config.yaml
horizontal_flip: true
mask_ratio: 0.6
encoder_qk_norm: false
encoder_inner_norm: false
encoder_layers: 16
encoder_width: 192
init: "lecun_normal"
steps: 11500
epochs: 30.5
warmup_steps: 1150
Rows from block 15 of the encoder of a small masked image model, named by matrix and row number. Rows with one number belong to one neuron. Each number is 128 + 32 x the weight over its row's rms, rounded and kept within 0 to 255. All counts start at 0. Numbers have three digits each.
After each neuron's rows are labels from the 100 images, of 14848, where the neuron reaches its highest value: "responds to" is what is common among them. Only what is clearly more common there than usual is listed. The data: views of escape-time and Newton fractals.
# fc1: MLP up (encoder.blocks.15.mlp.fc1.weight, 384x192), inputs 0-191
# fc2: MLP down (encoder.blocks.15.mlp.fc2.weight, 192x384, transposed), outputs 0-191

fc1.181:171107127145103109132086096102130079094155022151077125125119118119098174095138146186098099078138194077156124187140148142103173113143145115115125119151183145119123159185140091205188122110183123164137107058146091167161143094180114143116169089165125153107127166088120175121139098153142149103116090133104155148116095119106201160179168143103145083099126142101086133110198126096135095138137188146127133116154085099116108165150191163167069162141134098125125139158120122124128089085147173166125097134140179160084163101150133135118164113165116106112124110190138065087144148189083135127
fc2.181:137170118119171118136180144110121091174120068120149115117082160094097118124109094166101088133138123103157129110118172124162126083088145138119086118148126103137091158054120070150194144052165088167135129128128125140152136115119171110101179080142119179130145148062132173136164117128117135178119050121120127122206108131112155119144128124072111138133136114126136125067215116123137101148059125096146126123132166184150145117127135183155170167116115152122114102136118121203130100126170122096081097128106101199136206154146128165132140165223147044112099094141081095168122172163141099142
responds to: cool; Mandelbrot set

fc1.341:079145047103139129149110088084110105132141121118143110098123100104154122107163171141144135118120149145170115140130140139105088120156151101121130083133128152116090145156180111114110102102108145168155092191127120106164153118121088167052115198124167139108123123163114129158058100178092129138174116140062188175124113137157147166129090122169102151147140148140072137150116126106127139077129114161126136171160097034172110225107165113097144166142129148083136177139068127146117208140062143140138111176121105092077091148127134114193151230113109185090175164129168180130132120141147121125
fc2.341:065124140116121129137145113132141157148130142132116102137123150176132088125042109154122148114122126112187128133133133107142168169089117160110176155080157077160118182067069153148173124101117114137116089098135116168143121110136093133215217082162052124100158122089126117102135119125205110093125158089174120103142150104129127079094122178116137088108097110119123134114216086148157136170115103088122129082094146189145158093139075140134124119142132085222149106152091123142140046143176134117090145164118155155156133120149085149084198108168146107168116101188090123107094113139142075149
responds to: quartic Julia set; cubic Julia set

fc1.357:169088160096082142117084115124083127111125093148110075092199160167070105176107140159172086111122119183123029080117113121084170132119090154133115124155107159151072180139175133115157137077146156095125134152213082110166105099122120137150116190103081148090108157166170182093173183122123092146166139121170152085148100109178154136133104134131114168150158156136141099091172097208133124126159157175149202096121085121136049108128167092114144096085103150139083133125153165166159104155098125105132146158143134104087163155108152124085171157132133152116110132113149138117136100131132106200
fc2.357:159094115113131077096125036090140141194141147117131145122123212101121139155147112131169103182117156142160124105146138100095110109128096140216118136159099139122158108023125066108157131097174127079118099141118142121133133171133110116140116136157119090099154054133115106154171127106092222136140130252136122140127082131162147062140093172128154126128165126108141125064163063137102131143164078127106126081093161199116131120132103191167144138120135135130129136128137147097123184144136136139143097150098150148131186140127092152140140102178104123112056137098108065111099168130140151122
responds to: warm

fc1.343:168099160117133125093103135208141088178163176149076171111112126097099101140139150151112134169096173167127038106181140101163131094116176091145069108096139161091174184135089116172092128120118124129156149112138039131188184099116169193177180084112152173140110097118166155139138140121117139105177172150104159136116089091141176109171091180127113125115117165152081110142126114162101139128145116219130103160190051112101154146154121123094139077100105141134115105177124146149137167165070155134132081134103177132122104131165117112113190092126106118100129172144149085135111128096126142157
fc2.343:149097109159136109115096110168123138191134129104103104140084186111142193151119115117106139157146184165163126135119106111202098106067126175189081117164134119117135116048078081133143088082150090078086078050126119136115148185139139211134136108126116144116086058120106147116174104106088080107139143189104133160146128130131177153139089125139143122104127087142070161146129078149102076126138118138143132122091182134140137116164116168114174111135116108115114118129091128160143207167097158163122093088078147141108164117123066142132156147116168099065122152113106063143181211114125137081
responds to: warm; Newton basins of three roots

fc1.236:087141143144133132196141120109150185126144089141172054162152153131170071094147101169160172101130132135137136095102161136141167111167147080127121081110123170138104199085120131129132097092152136175156124145100094129134134090117110115126113161133099189067187127128147094176092144098060115128118066134120118144142093096107138112175162064179131166148118148143154172140151024129067129103121096068130152133154122156112161175073127130120072166087129146136119142196094108108109113169087192155143083177128094152100086137118143163134138133078158160131093111116208116134123098088173173150
fc2.236:136148136100166118116132123112200144119148138114143149143151089135143177139102062117155123208135116144141126167141179134095098133097115164108151167151148139120153097142153147133159179160105111100129091140108151119080119000138111050137101140138185060172125117111119121108123110158143116103105113151178088140105155147104102122089135120111171127111099121048172103096177180125132140152149104097116127067144184161188134165133129169201157149128146121164155093062157122111107124121133093140152180135142118138164114118129138085145111180195130083143177129184097140118109148121100138172
responds to: Newton basins of five roots; earthy

fc1.16:123108136109082151124120175107154134077143091092139052175121074174067154146111124148184166102121133121185026152130115111121174158166145102132121088129171122097116130156142113140126134161123153116184173127230125159116105097123113190107123074148113107130154150111148178100152139118132053119107086127162202141142060184140158100159082107119133192136139176135113095143179131093158109101110162080123165051161113105118108186117127115149138113143125131113143093135126145103099187085122165147115097156137136088219105194128183121127129143116122186089101122144139128157109155138113130135
fc2.16:203134192095173103116136132125083118185078148155129164122144145073164063140137174131120094206104129112127128079129127192120135133120093095140134129096054103166139173062145110107142122032118115127126134105142098092176144105109049140130165181128160133151132037144135125125111154114119187170157146152098076080155068098101116171136095094085086129130121160102149137096145128157104128139185098155143130167124173152132129150131139123116155166148132084121105174154174130113094146161094120098113126177128125196086176097105099162090107133184105141142108108047108124117159134077121112124
responds to: warm

fc1.55:158113069133064146118137081120105191120131175099073162167077158180143172137111140087140164114116156130166126118142112125125161126161145122169149132095150141134103127118160158187040124144123138080096152150130084200129090092124011161147145140065146120112077112122127110135169152084159095123191143134131154111080204106151166127150126126201132055118081114081099151166118142136119178161158117166118138114106088082106148132130130116126112118133167118176133072122145155133127106064138126179163140186123135129147102104132142083135137106125161219189138182108131112108131140120142088158
fc2.55:132108115069112098125110105160074211142124225082112091123113165163216130145047131095147147185132127102176127090133147128180141150097137149190138134041097158158114138059069124130109156091136138106090090180125152116112114130115123154196115174162132137172125077134128100136170166152130101104166124158119109112099133139130164144118099145124129111117050124131122163121118079163126169212135085107127129099104169143117141103118111056126114116131129096167121107174098137179131110161151122160167141131144122119157116130102125100109080201111170123151107143046111149120087127105150063139
responds to: tricorn

fc1.29:122076119118118127170080143129128091152130095058132176184098102116116110087147149110132100128119111128129118123129094112144165122172189158135126105121126132078144156103113149113164181146107174135120127134140144175187182110161194159103108065102163187074132097092117117164150120082170078142162151135080166116102142149075141124126114081144046072061149138102076165163170080092128107137111147081137156193106111110133086155098094137119163147083098137177102076105109172159072179104115137174176154102140141167145159149145108170132180153127133109130132124140141190174131063152203107151
fc2.29:114111152091128077173118056079067120185104130128141141050143202169107112137103139138124101167118132172159126118121135119070126143068153097151116131144131109102130127091163178109160178145190138089124148150136122130092151132139174148149170036132124139154163176196127072144183103099175121088132128148176082132109098108098118118117156169150124152055154152128148076105126108136113147144105106093112128155096142098161050203145153121149140070102094139073094133129104134062121135183130192171126174138134123073128097154131101180174127122110128095113090147131130117163109059103159117102
responds to: tricorn; Newton basins of five roots

fc1.227:112139062083174166135128137172063103149103117098120159093121163075206107139157091154138099094095128124147115165156168093101156096172124089129135086162172119112101126115120133179149076182132107206138107146119137145134095107126146171172156119149189146106122158114128124138141164096089115143147098107109135143108154158087101154167174151184066117086099131130075144132158055140105143187096116141122160186071102125095120148138155114082171129161136158109090135156108156097160060135147124095107101175133116104122102132191184095099085108158119153158066133158113139091033103159200137135
fc2.227:130110114147152091106109116061127129103120093154107121180130094119059111113142185153144123103107117143127126165128117163146115139095119167144150140140132114121167153150136107139174121077144097105099094103129126114140125000130094090111088126145093101173135138097125209106087088141183155104125123107202135102181112119072131079126072056041126125161168120092183155079115176156146120065146157146131128119197156156172156146154141156158130140138147117138137121125132128130090184076085180117125114124137159120107141128133113121126157147171137100146150088098093137107197136104098112110
responds to: Newton basins of five roots; grey

fc1.376:104142118138105133137130136166153161097130098139124170142103132107122108086052136119170148113080124134110226148082079114094126130173157108098078094099151110097128133158137122138130094105091097175126170137233134153124126093175083166111180130108136073154136152188030118079107115137126142140137113062127140086130079165142146127118119165134096135159119088181134118159125125136138130090153139125116255114135103106151134131132102133146163124132123113181137047159143112084149077107172165157154139137141138069118104159110140099137087097112063122153157110152145162169210097146148116149
fc2.376:120157111107108094122107097098072123133076143121070116094086165151174121130155147143107109080215175128161133145110081141170162136107082138150151088126121139108146127094074045111169113093160098098065092109144128125115141047129158157149119167132104078089136045132112159142181109073138163098081131170104127136173113149120166100116089114120160103102093089129137101087114140126122073136134123139116131121158133165110097142154111138091142155156120088099137186131136132154033189164127106134087113138077138133105162090118095157128172159136159154064113133129107070106056155105098071051
responds to: cool; sine Julia set

fc1.71:136146123093139127088135092115117100189190171121120140113161152165157075146120158073118084157098145192150048128171187081169128104077128164118091141104170163070148155084185142182146149109154151160147176120077081146171180101153148153122141104120142158152162062148141094135147125105084140128146163142119158155161075156091174073143089145153105112097132141106132121122153118095110181121171138101139095179152039148117125146144116124110077105079099165116101114163066148190121158156146201094168097140147129092177136170184122102170120172099118114121115146141138139142091134138148138186
fc2.71:171105116130097082171099067145155211159133125088094084129094195139137133155057103125135178137179154126188124150114119126180113106074113186218106105132112108090145128041118090119176121118192106084096107087139126114071128125136102096167105129142125068121124117128114129110153151096111134141124164166158101126178131159126165118127093129070156099104123100111097163155170090114130064140119137128156131116074180205103121138162108111176124139141117098166120126119144118071112187134154122180128119123104132163147158125105095114132162146102164128104089088140093070101092185130102087042
responds to: warm; Newton basins of five roots; Newton basins of three roots

fc1.160:078128125168093164153093123185130125095165166063136166118142168102170140101138070124081162100101143126122099139111115085120161103110120143107115083099131159123087118219172156149111104122110118116175123159142080154115138124184193197127124090139146138133104099107099135105123198148132126121117156087122171081150144114094144188146187134124148188114098136111100135188190160196120171079112133113081121140105093072170141157147137088088140121147126113181147144116089067128097078100138113145047151153111094077157059135153122091134097151086134134138097176091149186151141105187099131163
fc2.160:166145113145137104109135180151158141121146174117144164151129121150120167153095083118076089155120147085157123145125127113184087100167147172147117139135107123127157138067056148154103098097065077164137201102125118088101134125127148142180142081098144106101148118094125134125136100150092167135109129051160118080147113146105139097146200171138133180110150118125160145177073164127141105134112149170116126126173114143081149143191010168137150222123133089109149094143103129158105186122126177145078134129129121109130087172120068116235109144162163129165116133058112105150099108146107120116
responds to: tricorn

fc1.342:120194131122130151141158161176063088130197084159146095131149095147090090121108145125127147138111173183173099114095079128105125118132113098076118103171132098135174148158169177154114083134090119135135138119139121159130151110195121150123118175099153176149100121112067102126140148114089133172118155127064113129100116129087106144139178144170107124148100090136054131223131167105157139135130138083094166180085069142115066155157137177122099124121134101084094185174170091133102159171095067169140113099101142076161115099142192153142155170117053113114120076134160179141132116168161173109
fc2.342:147182122129171117110167121110158120151171140150141131155110163104125129117118134123110133154116121113143126190127080145169130070028143139131098149094137158132178143073105109139145105062141122126105108099126140124134136000145190115169166168114153163099121111112129147136175157135143142141118133126160068138156122131066090139142128123123176088113036105079148047183148127114133097170156146154137131095124156202082178126154143154162133125117148091151124134154127116165121144122160066155114114169121138175111103118134130111128140184185123079153112127148102100086091119149110119110
responds to: grey; Julia set

fc1.273:150155165089112168214140183104127119111155138177073142138150049113127093118150173135119169122113157161169015120151146123118090110161138122083108106160095097158143108157118156122137105216109127109137132135203093078091134108145124140126100193082129140113092168118153108097109188104145063182146151119092121094132109130127103104130128126127107145093232151116077193205126140121117143115127103111118189216135089135136129141086131126142104148143124148128081194154107143089149156142099069077158130149120088137142104128117138128084115128116097135164137117127156120103188126159129167154
fc2.273:189181132145118087100153089125172144148163105142141079112134190135143107113120124120166147177156133087161126127137124142145174094043099099184131126104122121130141152018095072113128139100121103072120135100122146112104136040129162129159182152174170120147193079112118128150135125117092163154097100202103069155164104160150145139152097151152158097100074120143175099087132115112118118174144076122115130084173177177057178179121164107161133183121138121129145120106155135131093189095173105144130105124119136185150155121131112121149103126142113142089053157159119084116064138118089100121
responds to: warm

fc1.114:117135094134149164143114105131173132142112112068095120120133098125148153107131101174093112053130159153122093101168163097116101157187078128092255143158156101139130180158150228126122135137129121112163129138106154095139098110152088103150142104099106099153093175096098092133116091101146128135143128069141136094129141121137085130096152167169087157132132132109061155126176062149161135124098102092140116107097047172191157184165084179158124098167133103150108159128109131119196116150110140127120150137119154086185106156221118133077160110123136168153151099155097170086137152136181129096
fc2.114:093103130051102083128114114156114155122166187146133136117107185158100124168181133098112103164179106131095138129118129156138166127036169078150090139089127109150128142110102099121125193095144172150073130127127134154151123070124139109091118179164182179133151094155136159124140178119144141140111137157120121124190110110116169142115139100079160140171062132103219091131130154140124100182135136192136130116127164117124124072131208053142144135134120126094135118155153127192107105109191063129153070116144102184102123083098129152158064154110185135090083184124120098127078143095099142114
responds to: Mandelbrot set; sine Julia set

fc1.182:176166080091118159157087174105094111156112141100134113123172069099128151062159065146138156120135150169134101119118117131131096113164119097144104104148098141173166155121181233146131127144129132215139132141131129097114131115141119107119122165085108116120073187147112113136095121172089137157143152096132143139159107145156095114118116097202087184167208161132067140180119157087120112129113163124148181145135078109116098196151135127128136162098116138071012122130137151098105169116151135156114097071134108082163105141115173150168092157085104162126182128107174152125163127160115160067
fc2.182:128100130183157090113131122173175115127161139152128086137162158136106130172094158123114114145129117112133129156124089117124157113052110180136114131147120141102146125126090046132133068114127149106119133085128109088135134000134179193168146108166132118136207099144127120146184121087172163048115144145134065138116130122115113142126166153097192119067101114103185128089148093160118059151144133142098131112125207165070172105159084116153141127121126076179192128149100132186080152132166147146099125202095115149155095114122113150159166119162134119164121121116124116135092120099122116138
responds to: grey; Newton basins of five roots

fc1.210:100224172151108145111125147131131113096100164156167133145121128175158131092116146159134158132162135099137105050106111113086134122174121186150125085109188118174099129162149112059149090152130168108122174115102142161150141079075123171110111122109136146104193105157092160194136175124143150200123119120086139099081149063106187115150112137129121058139136141091128156163102178109134166097097090120106134117048074088153125109130149183124119143137099170154120098149143114120095163121129170191122137100104109115141145116094112168083129082070127179139125180121171115233115154109141153178
fc2.210:104159173151148116127216134157096137149155106117152133105140089178115117129101204139156136153127126123119129023116149115121207178110120157107142143179134135146117108138121136099097167145143142124105128126125116201150121000129096147122104165156107088116167115126125177129091127128165140125130110134131118118168155078127145205045165181122152092101108123147125085113154122112094181171086118142136130115102149116160110092141145172098127091113108147109151093094184135125125074144138112134167112121078105121142151115128094139128120156058130141145103130135104126213092108109164113137
responds to: quartic Julia set; cubic Julia set

fc1.129:139169096140055162159110132133133153127113116092156158128117130105178130105163137111144133111116178096127111137119101102125129166135105086148120130086090165128119132148166175201156152065115154141148098141132090075101146104148133209074150084097171182198101132108097114090120136141166112153146129129171204137080143132163200126119123115143110069212110059182061097119134095122184133090080155127096124102144085101144097113107136120110142157149074128181079113145101130138152100110104152109153159168114166153069176129147144151127173141124208125075133141152060136195117160164127106154
fc2.129:141171083050066119115059135130098162144071109050189103114116134104094136131156054126147106182133127105122128154136103166128150067145131092192086078133113145171162111092116124126111132095157119192086147091126197066108138124099132069152128093127093174127096120149129174186134176182124175219120118122149129122107121107155152095191082139144070116196100145125121113131153072153121116177087117145098131095140116122171146096152143155100132157125143120145088143120128126104132113118190120164123096121163171144105202111087145140092164185136142157172126136138165092099138157147150135168
responds to: tricorn; Newton basins of three roots

fc1.251:168129125184121148204117111161098141136147120132130181127106112085118124091094169094138136104113110179109255149125129114165161126148167093132101106129107138108125036145194097161128083146139140166162164139046175156128146111183077158092132096140153065124125207113059167130136130198120141144126099132120131126117129152109141108146176127104131166120167057110147119177160156088117089119159165128189118106094136084112084118144111138108107144145141128106133140137114105093176141090132174127048141136137124156131133206126167127090127113125098097153115132106114124139135122117125171142
fc2.251:093111067108123073081142210146151125118148097094113065108120141170167180148158071114147127140189149091127126119114127138113144098152123165130110131171205195113091100103113097139109143130124149081077093161119114171107136209138131141110096176095122140165133081112116129121183117095134126187104121162141175184169199124157177113132111163124110146135075055151141112105088133090118090182150142105046129122145129132133159117126138129103174103117140083116095088117171128173113129098158120138184093104098129117173120131099160072176109138120174169099135145151110134141067152148059066084
responds to: quartic Julia set

fc1.46:103177092085078103153116147162086184142127107119110161149120149124162166116181157085107152109146139121096108121118128124139170145136142090168147118092142181098108147119179147174251098084111136125115096110138096129092131084140125159127169081102181188161168112081093114141141175149157111139120099130157186135118143156140209071148104138152095090212128102191100092106140142066170085150085128148074130048174073092095079103118119149115125176143117101165109125180098118140133129114119157136142147158153157163085164108158138154158135132125167105076103116114094126161110178140111112181
fc2.46:135141082080086089155033105141106136176075097064141133154101149100112121147084125117148127206136136126157120184142110154145154073090146117169117099119105125132164139093137131135158125075165077164076137067129187096102131049112125040137130079128104139158129109150132175199137133162143129153108110132152142123132097157143137100191089129127092134191104139122119090106136081123103098164133096115135129091135138127211122125166134130097138123140140094198124111089144131141140139158165129168127130109143193164128216115116112124138160171182140105144133090129144092039122191128130096188
responds to: Mandelbrot set; tricorn; vivid

fc1.348:144178122147187126113199137170118116143100182113116160099123174133215146119107134167126178098143141144138110127101152088142077066129099123148135099063121134126095090096140102175157091122114112095116160208107130162124111099105121173163130086107164124123121120112112117158150179165143110186134095078101160147108168135119101055129137133170101136093121086095161140118101112112108101136048108106131187129141111091093118082133114127105138126061118198138124128141124130116142105180150135130104115161036053090114168133168107123132164155179215142181129158139084117181088132137166125198
fc2.348:134063157098099123149051137072124095107096042187069121171137103107133136135144130132124116071153113146121124243144169168148122101112140147085112141107137130105111143147131135164189102122104100162148126079127138075156115172129136090075169107149146145164130132069137114106138095132152150075104138134146140160116101192135100064176140165119091167143138119102088061076137132127155134118170116091120130103106155127136143185133129142129134145161151087147112128138152129166137147183130156072124119122169150167155129106157158100094148147219106056115086111139091112025156163186113156150
responds to: Newton basins of three roots

fc1.130:119176097121119137139102095076159162106164098082152085153109156106140122152117123177128163149093110117143222163134132091161156135130121147135125105110161115109084196141129100182126150140121152184138106129080099169187117091184154175157203105137129164095120102102016132123160127150127130122166110106079164079113091153078166113142138143169125081108128057161137156156130104135170150128133097131075134109160072048173135165129061110129136109126112145143150135131104165136066094190110150160092159159122143078087146124125094157120128111154114169149123082169135149135136145113175203186
fc2.130:177111159158129139087144067126148078166116148144138135123108166061143109151110131141148131188166186142170122111137125124195141125085114140139108115099080102073186128030105075128124118098116107055121148106142102123156146048118138198144149115114186080097164050155134143113176091156087142091143116191100128123150068149111150106144116148155150158106131145120109124124192071119113112129141133112137133106099159172122119125148096178119180131142112125113140175124080142111045178200091160138136113146088142165081146167125085166134168107140109160109116136075099055157111141092137168137
responds to: cool; vivid

fc1.306:123111112135120116139106104160078148162130128158102113185208105200077075133141206123136172061160186151121070061119145093178165131141151140186142125108109167185076162138115179147130124116156155167135120110136125141150118100118118124133077076124155073154129117099163094124090099116173177141124135098160112162134122100124137111125132121130109114193193151135146139080154125153147165102137186097065154179080072105176153078118152142125165111097145161092107182117142179120140134065118158130109067050153114147109090169135073129157152150135074138168127131111168154101130149107178121101
fc2.306:147095146092168096142128071167102183116137131132105075128144114169067145115149128128142139096175161141202127127121124133123133111031120112126109136111140143115128150048079090138141092103115104076104111143123143093113138090141168127146126050093138128136169109088124114149162107148136228128091129136220121131136164109146116133144126148082145146134127113101131121126152130199121098156138139151074132191075176166153119078141110178142171142108129090110146149112136141130079171096126195167169095064128122126087164197131119119152180216161189076178138104086104108130120121124136073132
responds to: tricorn

fc1.19:141125137134126146091135086139084132162134190131138074157124225122149188130148137156138126073122145136137138093146152108115129132090067103127218101133078114126107109164124122143107132114168135109118146179080125172128128059122116177148145137154181152140156032136073126183120181190154150125087144187127118088133150090163162164137177044088122142137124148124148068081137099148111129114147131117100106078146084132136100114170153157122068149120135136177122129081163158121176167109176142149107133198126197116172166083170107128179121168110096128065122115102129105129103106098135147166
fc2.19:104128107125125143124136099126125122145150114155117174094072160160109125148172083103105128129143154146174127117129100126152166129109184162102162120102142162119151144106114122127114103127096126100115167128132170136065118212125140114167147104145095203088143145133127115155161129112102192091114160148189152112091150093167136119133146150149155101110088132159123116072131097079144133122150114110173125099095121166140154189156158124090088026132143126189137107124093122200097154103161128122000140119117162089195112096134075136162136122157065150080162195178143128103045107147126081066
responds to: quartic Julia set; grey

fc1.213:148118138126113134095120093145129184108119140123130091182143138120155130169133020088117101142137093117140120085143151092108124114176107088133124142124139092116110157110130166136134148163050167104172151165114146090155125103144133125181186183106133130126089135191120090107144140154056179152159176128085132121097140189156132128158164153191084105114132132147134167134084091132123131188150137121164139155074086105181157141170079167125082114143107133138081058109201149104118121150087195090148161095171086107159111138133222113114146086105083150105124184165146174162147062126154106124
fc2.213:074048117104149095109074105130154159138116131093086136173168107082103104134105121119162107152137166117177133103135155100205127093067122102119122109098145142090118158118068123146144168140093114164150157108131088152134140118121149104140171031199174161139183136103125168116160062133171129126109132150153126172176106172131156099173156127117086129135105126120088124070192094152117063124110163079136133122129133189203106125126090111131077166133112119096109146116151135185142177127125135159148065103116104171136154203144151091140175129161172107137157078168130104119149119079148047126
responds to: quartic Julia set

fc1.45:148068140112146116145202117111122117156156107121104141131101154151147101160121163153168119063077130079181110173155127074125109158202118088169161172133122161125132093168075142137147122080114152138133143159146069166131113109184094201137175141088096134094097129073105151102156165167137113044129155117118153152142116118123149083148126088115192046069140101114123115116168100088107150105176160099123123166133125075149104074075153124107147167176151108193181097137098137117147060173127145129117138132103042148157063110160140123109162171110171122110131116110147126151093117173128130157
fc2.45:133152158136133123125140134139156088061131133157135118142161113148106148122132089164093131129155115157133128096121146145103093179087160208082117152102133071093109098143114089151057136134087140124136118130136125133162120187132125187121121143143160073114134172131133107029175107120126142154123158147132108092138127128107160124077150175108094182149112109101141198130115152199214113111064161125146128168141163141078120147150096089175109146135106137088076143154099118160095162103085123076071095164151148113132132122137101142116141112121086100200112143156000165188194096131141126078
responds to: Newton basins of five roots; pastel; Newton basins of three roots

fc1.9:067113071150154137176086101070099111104155076190103117228189170087159078162142090138127136111104137157140127127125128154108191129129120177102085161104126150104137124081123173162123130123082133193158132135128129104143099118166116094104152117122131136109166120163158102069116100104122111162160166087152128157146091169080126094114124126216098112192117098095100131115147123143172155113138121085158146132114120111139154139103166137112164147159126179109016173180077123089104153080118141120121104114187104132135089141124221128145130186114139146079175137118107163093178113135170127110
fc2.9:128128131118099153136148123165112124153123160084122136075051136150142174101176139144109132122154132016175126153123119114171029131170157103120113106150148124137127170070088077137140153130169160096136089073128144159141132080127156185182129178121061159086102110106128136130152135129101179126123100137115160123117113110106154146143128113128128171075154119203101146171104054136132101191135159141103129204134136065119137060128103136068148145138115106181170163147072124203128092180174099109087155157123113139123177102115056139150114083136151124153101099124130143142081124116113090111
responds to: quartic Julia set; cubic Julia set

fc1.6:193128141154163133106129144136144161088072157165131126142152138136119184190153140108121114123178101074070130179150139171097165122134134133165087156057170111127102118183133094148121185103109157059132144134142177154150090132134205139100124105135130124121102084133114131099168088095103130085151125134161111064107190154079113107099105115153176143158153106125173147089170181137141115145174146148113118128136058043119097093132142138148146119133128135144113089145137131140134124170139168126115169144173122227120171143118112145082154105175143082129061159154099116137096234100064138095
fc2.6:084107137125089118166116151094064120137164076135129131125126121125115091105109158134130156088119147153144128111127136109155097149153124128115134112153146145113113138133105151133143077163144134171106130129126100125112124255129056124125104154103111149121140169117130104120101190150134114161139105106100159168098112141169143113125193136138111101136146122133107164179112109089132141080123139122142128123127107175117141124149122147092126112120125139093060170165120128105130117110132132120119123145118134035107112111128137138126102089078131159104170111106163156121100098168169157109
responds to: tricorn; vivid

fc1.270:091168122136108174148162166160131117091131094104109153152147113162118152125159163163144118078115114114077106157094143115089123141194108158097134094156125165168070148176171124119100122149121149118177165137140087177180147072138165213047135126127156098171131135104103091132119101129123144119141095084126232108144161124082114146084177142194141107146168154143075165166138111109115125123118143104137137193153030031161085121177152114125104095111102134132075152177132142148130103138115156094114128201106073129103153113145101135118144098088125137159143155176153184155114150155112140171
fc2.270:132117153152114145169134170122134100139141110142152143122118137171137123136121131126129142133121133111129129132125116124120124119162127128099095134145142119111130121152133135132108095157111126142160151102128104132147130000133146146125149132136131160135148136110128123136135137141127137151123111101117154155134135138135140165118165131119141126117135122148105109124133100117117122126118134116127129149117141125118108157129108112104144132128130140111144138140118122143158131134153127117117125150114118116128124112129121139117135099112154109125161125135130135150126125143131138113
responds to: Newton basins of five roots

fc1.101:122156086138143106152117120140127124069123153166141146119143192136156185133149073125090147104080138142097127151138154129096104156177138174202104091157104129098117191131127097112155043168109138178190112194118064097135151100138105160132151135081166067132111106121102113099126137153140122167153121097126139087084078144092134141142133131192100160101222157117183117193082150143112119079135076195115136127093088101097172186145104104162129154142127157140126126130088135049098194117122165074101130168138109104062131141101127168133126101109186147140160209123131141145142128120143122137
fc2.101:118128191156169101078154118155133104150124155113129146139129070128070101105115091124187036163146151073151126116139106152131142132067092134119147153151105064177180130152123125120161134096103120087069147095125162171089117062117140137143115147174149217131185130157128144164141119111075176083101108145156080165133119097118103159116118144096138144099076132064136095068157144161130133170154116148158128086153176224173133132140158102156116111123149118098170121093181148164109120128154072120139150122127143145226157150144132139156138200175090100137120118164105077111081109101141104149
responds to: Newton basins of three roots

fc1.115:108159145126119071170122150185136152086150117141155181127126089110127161104107127133148129152071115106167024184183150126110091108191168113136072136143178152122100122130116137204156055149116142142158069145033115128151181109158095171122165155106130086162174195135137134099102098191130153141129107070155174126065128169155173143161191122119115149107148188111140171185128139153107116107146145165137058130140100109147165080130153110147135154148137120158137094126102121108160131089074200111134155107125124147172110146142164096168120113148150082166152126141138133166181112124122116168
fc2.115:166149077176153164091140107161149134179185116109124102139086218116122097133168144147141180124139162095153130153142108110203103090059141175136095129137131165083155131091115108150116122072108118120117192079126100144181153157140167206102108121194170197061130058090123145117143145141099174126139141184093135170140074134124172116153129166150146147162113141136120087152184114139113145136131117146119128088158112187089194129095088142136126146108137136134148127163061117202101153148117119146109079100108157178109117164141106175171157202145120110130086186174125127149147144109121119100
responds to: warm; earthy

fc1.54:117187168127093090104227114079171164153172115155131121164123075097081176131121137091156131123105123102133122087081139088139122133144105111101126083110116128115151151097119134107115072147105147100150154057109116156118170078129136214151192148154101140156133079056115100142133135141122116151114179113168203084135090129084158049218098117122109169140187128156138081180161126127063118112096125147111163091151124102130115102154104107106163121143147118151168122158121108154126159131133147147099152208147167136119160090125110143113168116123120129102122080135174157235161111089118106125
fc2.54:118083087122068143107008112152110135115151143161104135117107137151145120164129155109140135166160077128124126236131047188131146167099145162123145145110122122112160116144124127136123176092150138106090130168130135120095124110138101078129115144113125140140113094167128099118099143140147119050144136120157144106122139133137170122086102087100188112170105128126182109163113159147173146144228120176127126105167186115177070127139146045123155099142139044148131143153091124173084134108101149119116157099164182123114077128104118129130075078083164141116115159105131154031140154104093127077
responds to: tricorn; earthy